Rows from block 18 of the image encoder, named by matrix and row number. Rows with one number belong to one channel. Each number is 500 + 40 x the weight over its row's rms, rounded and kept within 0 to 999. All counts start at 0. Numbers have three digits each. After the name is the row's rms in percent of the matrix's.
# conv1: bottleneck pointwise conv (encoder.blocks.19.conv1.weight, 64x256x1x1), inputs 0-85
# conv2: growth 3x3 conv (encoder.blocks.19.conv2.weight, 16x64x3x3, transposed), outputs 0-7, a 3x3 kernel for each
conv1.0 098:538469516484543544475442542555560552538529476462520506480455500495518436498550504524513506458563442536487510478477476520469496525464515536501513490455509450553515585502512559481479540547478491525498516408532496601464493472470523519550552444483434502495520536
conv2.0 105:526537490544494493486453535513508542496478485510474563475554534424461545485463480556538526424493496490456459513485473499474511531562531529520521513513496458433465463500521544548538588525483471462476488480425517501478
conv1.1 099:557522446440518517462493496517477471529500452467622543506439552511531445528459515491470462484412513513532513555476489482505534493549519553507486496483591496531477534461513469501483480493482419499505634497578496629394443529492518521556606406496511522482550503
conv2.1 124:490491491562477532535543483473516483493492493480520551501466474496469483518509495559576549507424510553514521394416455541518537563607551490520563501504496508523497508558506505511494472515513490453485455469448482514460
conv1.2 098:449571524435508486449493494544471498516469492497527435503465448541528464458552512471579560545467471475518510516515496502477466444517423567470576494494448526486471455513552474537499473487561463537507484497506451519478502509567497500551398468566481472504461540
conv2.2 088:488476462503467469521504489558519502499468489528551423399455437474504465478499468439482498493544515501498480549547561540492396566543470451441482486514539548610551565518493430515464460431489477530540526485465502491500
conv1.3 100:466475502522511564512486516507515501542534481540552480543528491524572502527545519494462477493459519445464494482584473503473490520499532486506448500447525533499480502496579482486511515435515484467492552526469506516456475522554494519482473527464493476513517529
conv2.3 100:527507571467479498461468479560562539589532534529547531629626614551483453484503533447466442503452468463461443455492449502461479516464485496503483484469488472431476486476518498485453561500482479452483529438488534458476
conv1.4 098:406436465442584508525505465509568478540445535498508464527468467500560477448471508435506537470552475523455507551454465508513564454489452474449466520491482506479515530508503511498518433519475480484493527526520487582447467453510509486452502435521642455527495466
conv2.4 134:495516540496508548454571544491500500509482474511524449500509549510507567496542606506503534464472525444453513420426466502543532494487502519493514507450552469472528521474478503515492508484506517490541526484524558563520
conv1.5 101:543546499550520495456456542483493529475563500470478563471505580575423479525449473556524469551516475534512552496527451523513510560426576510641564546473541481555480536497457606506504463451504463465467481446600549468540496530524484542553513473484500474464512447
conv2.5 108:509517513506484480539541452498436493480490501503500559541493493561539538535525601495501464534518465472523451482449430482485479466431451438498426422491466482496491495500500380491494479490503464519509434478516432451505
conv1.6 093:512634492497460473486528501518521510454540471567496493516522508537535496501554467470582518436478541490540488492510478459499557450496480557479531486452533465413500447524550440506399512491617481457477498509548464566527453590541538512532450517504493530467510544
conv2.6 091:552515509545492471536531500535484525531502516476563571531499500521515562498515464481477519516470504535467457493490498422415412490397445447426408495507407551500464491517541531517517493473538506490515481499483520525536
conv1.7 102:566454504502531435528512531557530451508490522528544496453570485528499515462540469491496575543542452506489523550546483507528560520472462476499493601474576502552493541445470503504494468518491481497426510496500498504462534484504525473551515503494503444484518514
conv2.7 115:536539502533476505554536534485481539472448460505510504554573532553478512487509485604571491565575505570528468473478459460545537411490566594560550528524499532534496449505525481454517526454519445467507419488485471502493
conv1.8 105:524496512474547486446481482537519531515522447487505546517572569574498463520504507538507448428443501453492468433482498471464448515501464511534484534464467500512537563504544510471440543488503510455520502520551503511510471527494509498491489522494499547522497486
conv2.8 090:549532520508549463490494482450454473496498489470485430593553611546486452460451505515497504517469480453518479523487468470532500488513508609565573462493460478477500456434507448510547543576508439463535505451518490479524
conv1.9 101:526457479478598567456471546522473543528468531528518487520499449484530505464539532503476469517551520475523436550501447569573533478438539522512436486471504506555518484537461522520510473462504445537511513485521536562473467510570512551495564427519487533552538527
conv2.9 087:551562542455512501461494498529493491596484477603536495516504518501541526460440554568577583498489504434531576453451518520464485460534535523567587417526554443473504512470488520520541628519522578505492550422480530504516
conv1.10 098:492540517517540518460438502511492484526465516565484488557447533534512484512477521513486529508457540495521519587540559492503524465502518487512483526561428529481469482503503496537494414484488532470433494422507503490488451484506491492504516511483491499498469510
conv2.10 090:462514506426524523511515522512467472515512500478489418454527566513541474539509545468445492515468532493539510477449472486547570541512557423443419490454493438568590510468449490518512486483486499446427456532571512524457
conv1.11 097:436567499460519577463499448545512529539440530503530522507479512490413564469511492493511484448474472458498524523488535486488495524528519542549495515415491529487487537494528563520493540523495442507460443501505513508499449544510545529469575467482615498474452501
conv2.11 116:443485513492541575467513513523523533529531505487508472444481519464503480546550533463554569524473563529458516461497543522503536577564482444498604409497597483496579552555491465531467447518507572490466578461489496531498
conv1.12 100:538510494516498535488583473519450550566546498505540524512452491481476399499495529554505525435470502444504454469490449467509473470472570529516482488544555502580528466525504473514486531475492443543531474521532503532539512492555540538582594469492453566475532522
conv2.12 080:512471379485444446460448481524526510562481506552430483511500463483487537412466546471500496423491543522502479529592515540505491549487529524489548493468457448526520453504461633587482496472509385515537457570493550448479
conv1.13 096:522477398518510507531529505487493452513478488533457538472539465520556522488471483511493516511487518408484546503477517530542493450442482483538464579469530478514413517500452476482468433469564465461512489582438481505484483488565507491448437522504515499523602501
conv2.13 086:522479512542499451486438454502456406555495520542490599486444510515554531477454448433496501485510529591550478495504530435465506435456519546514489556535456519484452489576604511524580458383491427502519488515459516518444
conv1.14 096:522457544517475507449494525546556462567514507500557521460518576552591444523480459525517500543476491463516506489510519519519469527545466516459510443526513534498484448501513406514497526587495463568520578480571497509505459508492445493482523420474456501500510546
conv2.14 113:497493478532446529552475473528540544497508528441476452549520526514473478501492538561590471532443471509456466422440473462472515519570529571510508501461463437492465534436437502525495529498434503495449530506475480527506
conv1.15 096:454528525495493439512612503544514480522456518511503475495458509515499444500559519501568526534516526502504489528494474563525535455506485531491521550541472454430501528524460495475555500482477476496502475581568512505533541461539461492525534463587488503514485496
conv2.15 105:519490487536525498546592542542503551410431506439435472476499506506500518474445463477560503526605512534509362480527526502488442448486482532559514476517555536482562488464548451468508507488494532560545557527493525455462
conv1.16 097:565548512462514503489449479488520544480522552489510539562490447477514463502466511505467575525522513556506581498491523527518543514502480501553507510445495495491523509491512571448563533486488513531490487430488521538481453520476471511522512453481521453527496477
conv2.16 084:501476538514468544511487537450477446475508515475547563544560556514551544532564506530497524602574498508522425476480505466510505401501560479474489500476521519497448500562503440467463478528434431529531447433499428486459
conv1.17 102:490487551490470374484467521471495465498491467489556475431572597499435463506461493567520447483445445545507512498488462516511480528472451478486499491475424482502534539492488554532469548587482476500476467523486501485530505495502485505434427499502449498412459504
conv2.17 121:495490472496538504491495506450448548511504474568561546446473468482459500487500481464469452455480514483459506517514516543514422496525454512490420476484453434481498532524452558522449546581515461537438468490479507540472
conv1.18 108:534526506530478521495473469531498499504474555477502489553490474485541510490463503533493567506500525491516588529509475534484455593461496468516552515485438483526459483524497460445538454511568483519534453501461505515516514522472522522509507464479486494469537408
conv2.18 087:518584504524518494449483471504470452481513531463511506532549576503527633508531581437528510477496537517534444500549515520512486494506531482635615442529513489521452520556419516557492445490510468497531524438527529469475
conv1.19 092:444577483498459470468552524456477525528522433545520579497510514543495538527478483536469472475512510489493531500476530562560510474506443523482461487498465515550514477481512499468472497526596498543525450518505493486444475560527481551413495492456395503554549437
conv2.19 072:517545526573563452473488579488518519479480535545579535518480460504528494553457486530548512481522527495555535549577519469487480485507580529465483514477468466508460568539454550498500528518522515529431451534546472466399
conv1.20 108:452496522492509472529467529504469598419501558511422474506563436490543467487481485505484549488519460477496446503486488539491459479495480572462520500514470504498452560514536537505470498481462474530495423534494513490492569547510480516476372511569462449471555476
conv2.20 099:504542493466501516439467466488520569505476511472483551488527516528547494499512485461507566492553504477488489575510539585516530601524479495560536473496549478463517477478448542516480533506432523606566563533465519437483
conv1.21 100:454519511489554485564538547490483559479513510531452483499510421537472534494541480543508504493510466506508499499507520472474538418471459544486489468445471535484489563526452475494463481385556490529495446548483542411544499539559518525450429563500508466531532484
conv2.21 073:547479490542509477469399408479464552493468533455463529495451469467456511483501491540616512518532508522584437516484511464509471504470495588616557569519524531539505527525502450567558463416512552510503550542506501462529
conv1.22 095:502552448466525549514526457498552526467557502508507471520590506506422502539413490490527476488562512543484476509511471452475455504498494528482466536526515486438526521536500535525563394511464493464518518445520473558509542558508521511534563480483501507470508448
conv2.22 096:514477449525487495501485486512533566499477509441443491522468396500520455553519520519522478507470476468453495512494528531541502502502504538526552538515539520481483543509493517524522499541526485457417530493528559546556
conv1.23 102:556501546491492472423460483488511530485487510494550539447499473562468610507552534442501553466474465463512524448487521439484551508494535450516515515429483474504429606506482541478501479577506518498500478480509551433521501513471436509539493498474517492519504438
conv2.23 101:491504523462523559461525576454429396504479514516435488483517486523531544471451507480484434472513494497542432515546500465508458447498517434467522457466502478467420473532587464580619439486503400519498418507495464548485
conv1.24 105:426466481578500492437570509491512509529512576487483485487498523547506575518460567517452512484455494488506564593503428448415514559509407482453472500563507442448420454483504486507471527544474501516504530417536510562436495508502472505562476463512555521505521550
conv2.24 097:495489543586462518586523588503501447427498459468456447460463449461503455499480514526584562546595462500500474428498501503560514532499463493494517463495536473481456470565586419450510476473491498486508495530505478501446
conv1.25 104:504616466480524564442504460459533515555555490472438477581456468543446503518472478491503493512503547525541494452549492485492530452518572554509459476518497494462475483554474566523512468438542465491497524477441489528474507604562495546485514479506534442460428496
conv2.25 123:435431443466479521517517533496491477485450489440449486497483505505492476505501523493473486496498535475517589490497532612554608606575552469448517510533594530570664496524552439490502464429460535470517524536477537472527
conv1.26 097:500484479464462505529482490501552513534486533509464467521438449505513595520519474577446467531522523529538536514544441562509490504477505523563459522567534484533485399562428486563439460438548516453525475555505474506469498504513507603457465487528492508527593493
conv2.26 073:530576505530540513482507534562534530518501436528562523487540494468535514511548549500501448474522483461488477506490492473384397470516552519465457472543515463440490532433476557485530546569520506451515487505515442496496
conv1.27 100:414499491455514481483461476504560537568483481487540491502536534523478482454424467464525431525519538565546509490481425501444516569487510523517486518523507499554514489524571516499536435504489395445526593466541506560525519489472524525529556413471554540509503459
conv2.27 091:485503490486501524473541532501497525476505475466432523509473492470503538522499507602541493492482445542553535457422426585512577542559566504500500469495499483467554542520514549565567507502532505441460534436457612533515
conv1.28 102:476492474545472481449521469526483507500483474468476493464535524497491527463525533486482479463511527449489567482540534500446449598504490477494489452511435477448478472493501475553515478486526526473492430490465446430427494468505422531462554521465473517465512478
conv2.28 095:377425506515467479472485514495503493444506570406494542464435442481440439483456463438500489496545481514504381476540508507477485488467454509507530562483497548498521458449495504502522447440465505503523496508521536518507
conv1.29 102:512510553450575490567542530540522458561515475516548533502531437508513499518537476480463441537523497499483466433460449550507539492467525500456491459478512506469565542539582514500496481475539471497488516603506518488559564475570459542513423487581523539504539533
conv2.29 097:510517560461497477471456467486518529535548533548567564450476446477490473439460460477528440502533534486507537442521539481467542512509507563558523462497487476511474470525513566534514438482531588432445548492407565524471
conv1.30 107:476473493494585489467545563531536558502542518509473521533516552467575557520439519498504462575540502470540535523491542450496511450448494493515477507530532542489557506469466515539535475457502461466526496495504526531485506477513512503471530459497438541457474531
conv2.30 103:529523514569538565474579612520426465481472525572535532487527481466473507465503489497464554468607548479564480536535542508446531467506577469526555484512554449483537537526537478511565488505535548503523546458467575515525
conv1.31 098:489487515469529554517432492483505493461491502464576489421439421488419475465435500535510518510490427435514526489444516500477446448545518457518530480480504494491437458529517498480486479540455491556506487508507492495440503452456446496496585519523584501421474498
conv2.31 108:492484441491568537410513516554560522522471515409432419497500474497501472488485502455503479483502498456447446498522475495463483474468496493501532466467496455482496521488471539524514446502481604533455620424499524465476
conv1.32 096:546521585548461515511490503531474524464479465510501516451530525507510462548529491543493494464455482470528456523524470540545502457505527500570504417460497511511420428482484520495411541462516523453503390490505537491448461523509520515489455503489509485475596538
conv2.32 089:500476481512517446509445426504560590485502541547479501533458488551529489502503468484519547531573542503478443530538512502521555498548495513479472462433471508476484554515507556463531502542499621610528581588523545507506
conv1.33 104:451451492488614570447511495435454471497525575524422489489378479457464569502507551493472597444527458493510512591529615474461553464466528503504512518494500459496474489470438497528569502494413554510455462383446551428511488511470485470484525542433501488500470509
conv2.33 107:446489575471473527443467571496493503480492447490523445489491455519522525524561527464510466459444502456452464474493488476481462433421504484474519463468541478487581538536464512488389499481451531494508553427561520509516
conv1.34 099:488489462478491516549485445550511484535448484483458464524482474503494491535532499471501420513506495493506503532494463568584447522516409507519483546579501538499486445484511525472499509448499527506483460538463481495445493494447519476515520462538577520447508473
conv2.34 111:500489472510505469479519473594501528496441493513451493497460493490526456502514499550499501522515539468461508491484498438445495449470490490500491532498488475499485482472542451464549465511496387410519431459522454437512
conv1.35 096:470507558518463503602486466488512495517519455481536530479517527526491487509484517506563546425493524471516528500504564520567539498495526513520546535428481491471496535497516556566517453525496516568484558484525467494489504492465528525484547484459505545441509442
conv2.35 085:484430535505454491430513591512523504523516444467433429447506433548531509497478468518518513561520489562441450427469471446498528521520519425454469522470452505490475460539542490537542355435522455533497459473420457403464
conv1.36 101:524476542506484530467501496474460604495424519484521515508552456469514530513505522488458440509508530471481477556515510501505480437525499479564497533475496553471525503465488464513471519389514508451473453477488542470527512515491518501516536466517374432485488504
conv2.36 094:548555593475534550387446429454423501527463449532545483523535553496491538498457504524496529529524483562459471457519489489428483469486512565565494455500493393480470584550536516493510489494574505454495532526467527500450
conv1.37 096:493551503536487475428487520454471512452481567518430517522480472507499563484509543460513480444521475558519630545499543487469478542516537499524531482489530507471481473483443442528469469569450550520438481485452557473529510546431569524490515535473490487501490523
conv2.37 101:395468543433457537432464465505505516492568579487523538528444508499518488507489486514539513525501439479462401481507519497449520496484528447466516470444478516491472487507589437467574430468529613578446555576476526591518
conv1.38 101:527459478469504489448480504494484516435489495495461519453544541518463567490483485516480440490474489505522532480523473545531527481477435506499498507507458430475473471503464552536419445513544502490499429499472467460443476504487468513422425476475429475463475482
conv2.38 099:428488473411469514447424425583559567526540569474507534513465529523487500457448486427431478483455498498488518577517540605535543567498453525499521472460492556519487517503465458485476469496476480482501459481590480536552
conv1.39 099:467515506473500500449494453506480531490507450479467548497430520547424535537593503510497485497478573515507519543472461529563492537446538551553434485526518541458458492496527544509482480496525477520482506483523551452480504524441536513487506384466495460458546487
conv2.39 086:481513499463534494472484483520487475504483472526482531418444434459477518434509481461489515520528515522534500560587527503469543528467511498485542537495498518531546498578496460515495421464470540443508538481458520472448
conv1.40 094:562507468537534514451532561479425547493513530461467539484612491516531555542475488506514465473511538484515509588505492511507540500506531521532506491490471502443466464500472538502452491438505505536483491549470578518545515550550535537460532515514478517477566451
conv2.40 102:464484520514524473473489467547558516511521489563553599513558471498497528502531452466447449470504494462532531533533525514470500361420402550503457507492473488407457488472487522505475537510546524531504449498526462611557
conv1.41 102:491511533543524483501537507594495449532480489524484462488470501567492499533501525519509505573463512536500427435494550505495451454502468475495501497518494555403558543466462538499475483456482521523532521517551516471508549513549521513525443497548438491482439495
conv2.41 102:527492516517530528549501512525491537513498532523516525491475489482441407456467462486534509544617530483517453568561577504493510476484458483487430512482494470490447460505588507473542468481595601518484579543477575586481
conv1.42 090:478554566512518486557479548579557518513519451518549516476574480554529455440530464494494538542480468477511526498526521519459471497499465532464506417537448479507429517500495504502392518514574490550518517509553467541516520501537566521499469507505428432446532533
conv2.42 077:511484447501492469558500508497492497496481463486537581489468477498487526431521489500562520571551522539493453499426494475484463495548510523525458455444472525457475531521495537498537537548480460491470424525533461494552
conv1.43 105:386451487490476480498486484524539494454475481550492546542482495519545526497506529444574525503519568541515511444509498495494571461488518479462506445528474490490544536455518503529521562558449506468503530422468469475483486465439472533515529503465578532539594464
conv2.43 099:502536540476464469512492536593496518482513493514512504483467526465440505498497494545475495548570503582529519386481507407491525484551571524522510544493472514455484442426531493538549533469478385495471484548483499493463
conv1.44 100:551514495515520470457472460487477495459464490539528510496553461527471512483553480482473471471514464514481496543459472489492451547493488532533504522425526488475476548536470510479481450501551484433465488435526505520553492505463580535486495510459444447450552475
conv2.44 131:523518458504498414517494472478500568436495492459481414450453446457493466517503515427536478482532511470441446547501476518450477504471500484539539520482510554537500502581542492526516484473494460486461449483521394358482
conv1.45 100:436564504476500511436514494460503565512450593535455492491551495480484496483473475557523528514500515488546528553490478552512563472525475581500479546512491537567481492531499506494465499481474484512520466502491526463443513596469527557433464441502553462548471599
conv2.45 086:518514433561474440556502550490541561525481487435495474500417462485441468467537458555515476550465508499448498438517498541465501581491480498513480486478517553512547508545520430528514521510578465502551522499517456461519
conv1.46 101:402530449489502495444501458552502478525542514467507502572479539570533483474472520504452456492505522547490517509503511546490490536425448513596501575521430478506493522498456494477504449462446442403515503523561437539585467496545499490514485455547517543531423499
conv2.46 105:498465438566503451631547527534511537461473481381440416450467445474487482504511567501510467517456485490516483524464489552515510508533553509477437495518489487561591512464521495482503470404491496477486527499448541476461
conv1.47 096:508500532507504502479503497511519495501505454496499508451560441562511483478552515526542523447438466514526604519549581492497485525484485508508524437491430519463506533524506530529481494578564549589491430559460511486526445532522472529463418519536555484502486492
conv2.47 092:510464583485461515459421458538521458536528503474556588490482524460470484429478508494552571576555538477524491498493492523509517477490481464521501500453451483459447451394510462459479520512518555536516580519480518532508
conv1.48 100:505536500468509514489509485478459565499506563561457505583536491483544436479523487464525488457480550524546546501526507507516525480476446557545520536545502548508498491451543559474526454441469469455450496460462542590509535529476590487495479401496405514591492557
conv2.48 081:498502446588474494525470508482515474439476468423495448505500481507500488533518574523504446515504515506507484462498456539468554558524500496492474519491469515570501449496546484543534489470541447444527467483519569495463
conv1.49 100:523477470438504532476551518511453534494504499499528551506551455520519434496521525516489536450470522467508482446497503512521504451471514482438467507510526515492481459543446535492535485495524475467478493527504519507499476544572515466440431480518460467524544489
conv2.49 102:537444415526470484500464469538483525548541515472516528588515530558532488527503514489499429522521470503512492574518506505522490466512472628518538543449454504467469484443471517557477522553486488439475526512516507526570
conv1.50 102:502534491523466481512452498539517519464461438461452516507468522600422501545560455528450524477454553497484478483518543536609508529450472551508500518481455468497544509526508490484506484526638483459481493517496429451482490497491536571494496494541468485426512424
conv2.50 108:489492513504512468467459477504484517480460489545450520454473455441430493423472497500472555480521528471505467565544514517519481560478469594531611535517545522502543516506506462508462475396397486529546539480505517510453
conv1.51 105:475544463485460469451460454480493516475497446569493496528482507486511629502545541493456475469396498549485534509579521477498549486545561538517478500546512496474429534529528494492472463478475474518480524507550544469508511533500463503502522490517619537495453491
conv2.51 099:453541561427528559435460469536503500520506526507507469491526618511505552546498568431497510489464525476471456443498463514553550518518529474471534494500536531477525489519479484509535479463471492417522528449550508482511
conv1.52 105:450539496535467541480534481525484545565500446543475544501490501548478433428507470503541544499500512519524493479477493471453459460564447571451538494542479552474475446532522502519469485507489444556531518476538448555495527468552515521497461439491495481473479561
conv2.52 103:546462467514508566543515533500485512553462520507466475519562547516499529529553561449536525442467451477441421554493512476485487468509510528575531537495465507499552498446494518454557549515517456558565452530522472541550
conv1.53 096:479517446436516472552513505489444477519561476451471493525468500486515431464488461538466453443463486475518595555485474508508492478500479528522510538533415560540454584526491572494543419583484414509475469552466447498472563552551479487481545456480532496508473471
conv2.53 104:523494500501538513554610581487443500510460422478510485521532494572528522533552562460480460499547514560562512512508554508536527509527519453439465472515544447522546454575532494507547420469459431472503535513528509447464
conv1.54 100:514512462466512579451503455455576491563482512497483535534457535541473477510489489498484507472550582544513432452511495475526511487474505453514488516504475531518580505513503592499557490431480537503548443465435460584467472528519475505538528514470425500535489479
conv2.54 094:548478421539477522481486586485473464574463480604555509487502517497528500479515550467465482520516461499520581494522461503478557486464581515497504528508492475496548577492439515553449488479473489455424589469386575500470
conv1.55 098:476467589492512539531544600493501516527570496534518496459541568551479445499531488537471509507436472501516484459565475468475592476542461492373527490522456515584475614455518511433491519575474469523484513428428421513532556532479416511530530468483551477505482513
conv2.55 092:534506553508549552510557564422449480447456441500491451448443453464489422485489470450494515541558497522535471505571516494546507462538471494432497473471498446468467527527583546565595524551525466487527502521510476468519
conv1.56 100:473493533484493477540539519530465477470519533537430499540482543509492483521528541473479560538461516488481507478583435557558539479539523512483531551499481455483518539526493521498585592513466475514530450517473550426508533531495549535563557472614539496518503500
conv2.56 112:478463532485474445587574544591523505565534485476416457481487475539531496509510469432458501544560501539549436493555443517510479539455485490508476436515517504520532485483495518435545476441539460480493539537455481397461
conv1.57 099:607505458510486449499512508553479449464527515471494499483615549491519534471426480509486499520491534530507531450478444473515462437449444456540498448495588516496548550472450525486505513480545433483477519487507471491525509468523548454498466511551474455476560478
conv2.57 099:499474454499462478535476418487472531537499594528495478608544525566489511539477465584515474547501467421481508498507498500442501440446478575448432559494463513481477429492409476436464479517512454508466541511503516565557
conv1.58 104:456512510490512484544539497475483534476562482513427521523537472527506497489520495463496497583520462485480501496469503482428570506512510545451565610527480464527480556516473500477511465475531468481473509557502478484502540531611471500558462548532475467483497594
conv2.58 114:562426463598518492580537572469529538434481508426471486446490448491467458446434422485498478554614543553598485547556493530478499470512496524551535510508515529561529492531586550516572496425513512545530521462535510461502
conv1.59 102:545556544501586485455466537450476520453574503489482526456500551548511487524422506521579494508533472508507527556568514555493475521511542529565529560479546450573488565494472558508519440516463471538454481450581535474549513550503490529488529547431495490485483525
conv2.59 114:540508470528519443494519542507482481489482497543489512511496508538514556562525531524481426479522495510486484499528472437494469430435448464475462475484506470438517455522440465491476494528570433497595402495588475478565
conv1.60 092:496566502504463514483504456500496546445505456521462530504444454536452555522508513528531511563468506581545466448510493507498492420457428533457504516475492529494530515551445511440480502487504519547476448503540527476481531517538487552525519433524515455455469501
conv2.60 101:479492462508486462492458470486471535501431510506536549500469508446570487490485507458515442511524476488492480528508540443463435444409432512476345512497435520514456473456506480499494528555458502472491465448534575555507
conv1.61 105:527491488519529533554465482460515516518489543491598497466468540506444484526429506551542501467483512479491476485467483509497512509539509543490511479455467444511531563515541554509490497552469469495484486459509502505510496494456493524493503547492501494486532514
conv2.61 098:496524489511490468509551534416451521462522503475519469505530484513487555525599604512494479540502475520530499460459503411467548473560588446482477486472513457527485457496475431533556438494515521499529477466460533501474
conv1.62 100:504514560544452452506472512492452430491494528486465509487497524522483499500510506468437489478458474559502480422525488483507541473451536454532488506483520489425621497483417534568501432449503505481472534542517478464558472441536500495484437497485448496433405501
conv2.62 092:446388408492473439493528445495526526469522453452484460470497513459458495429471471508430446501471467490458447569485503523528477489521458520522398512505462529563532513507512447500487493509454519459481470429525458468496
conv1.63 110:587497553511504436468434489534539540486439492534601483546475434513480446482500497550509510473572564471511450441524504461504442436490565447493457443483398565609578464471517466420520575528476500487524521495480504470436491495522520482596555535521490453552494509
conv2.63 111:547461396559501486492498551475407469476446472463420497526496535486479529468536560488530456492503454507498492452433425417462479488531578541457453471498503455490503498452441525441467497468440483518530489509461573533447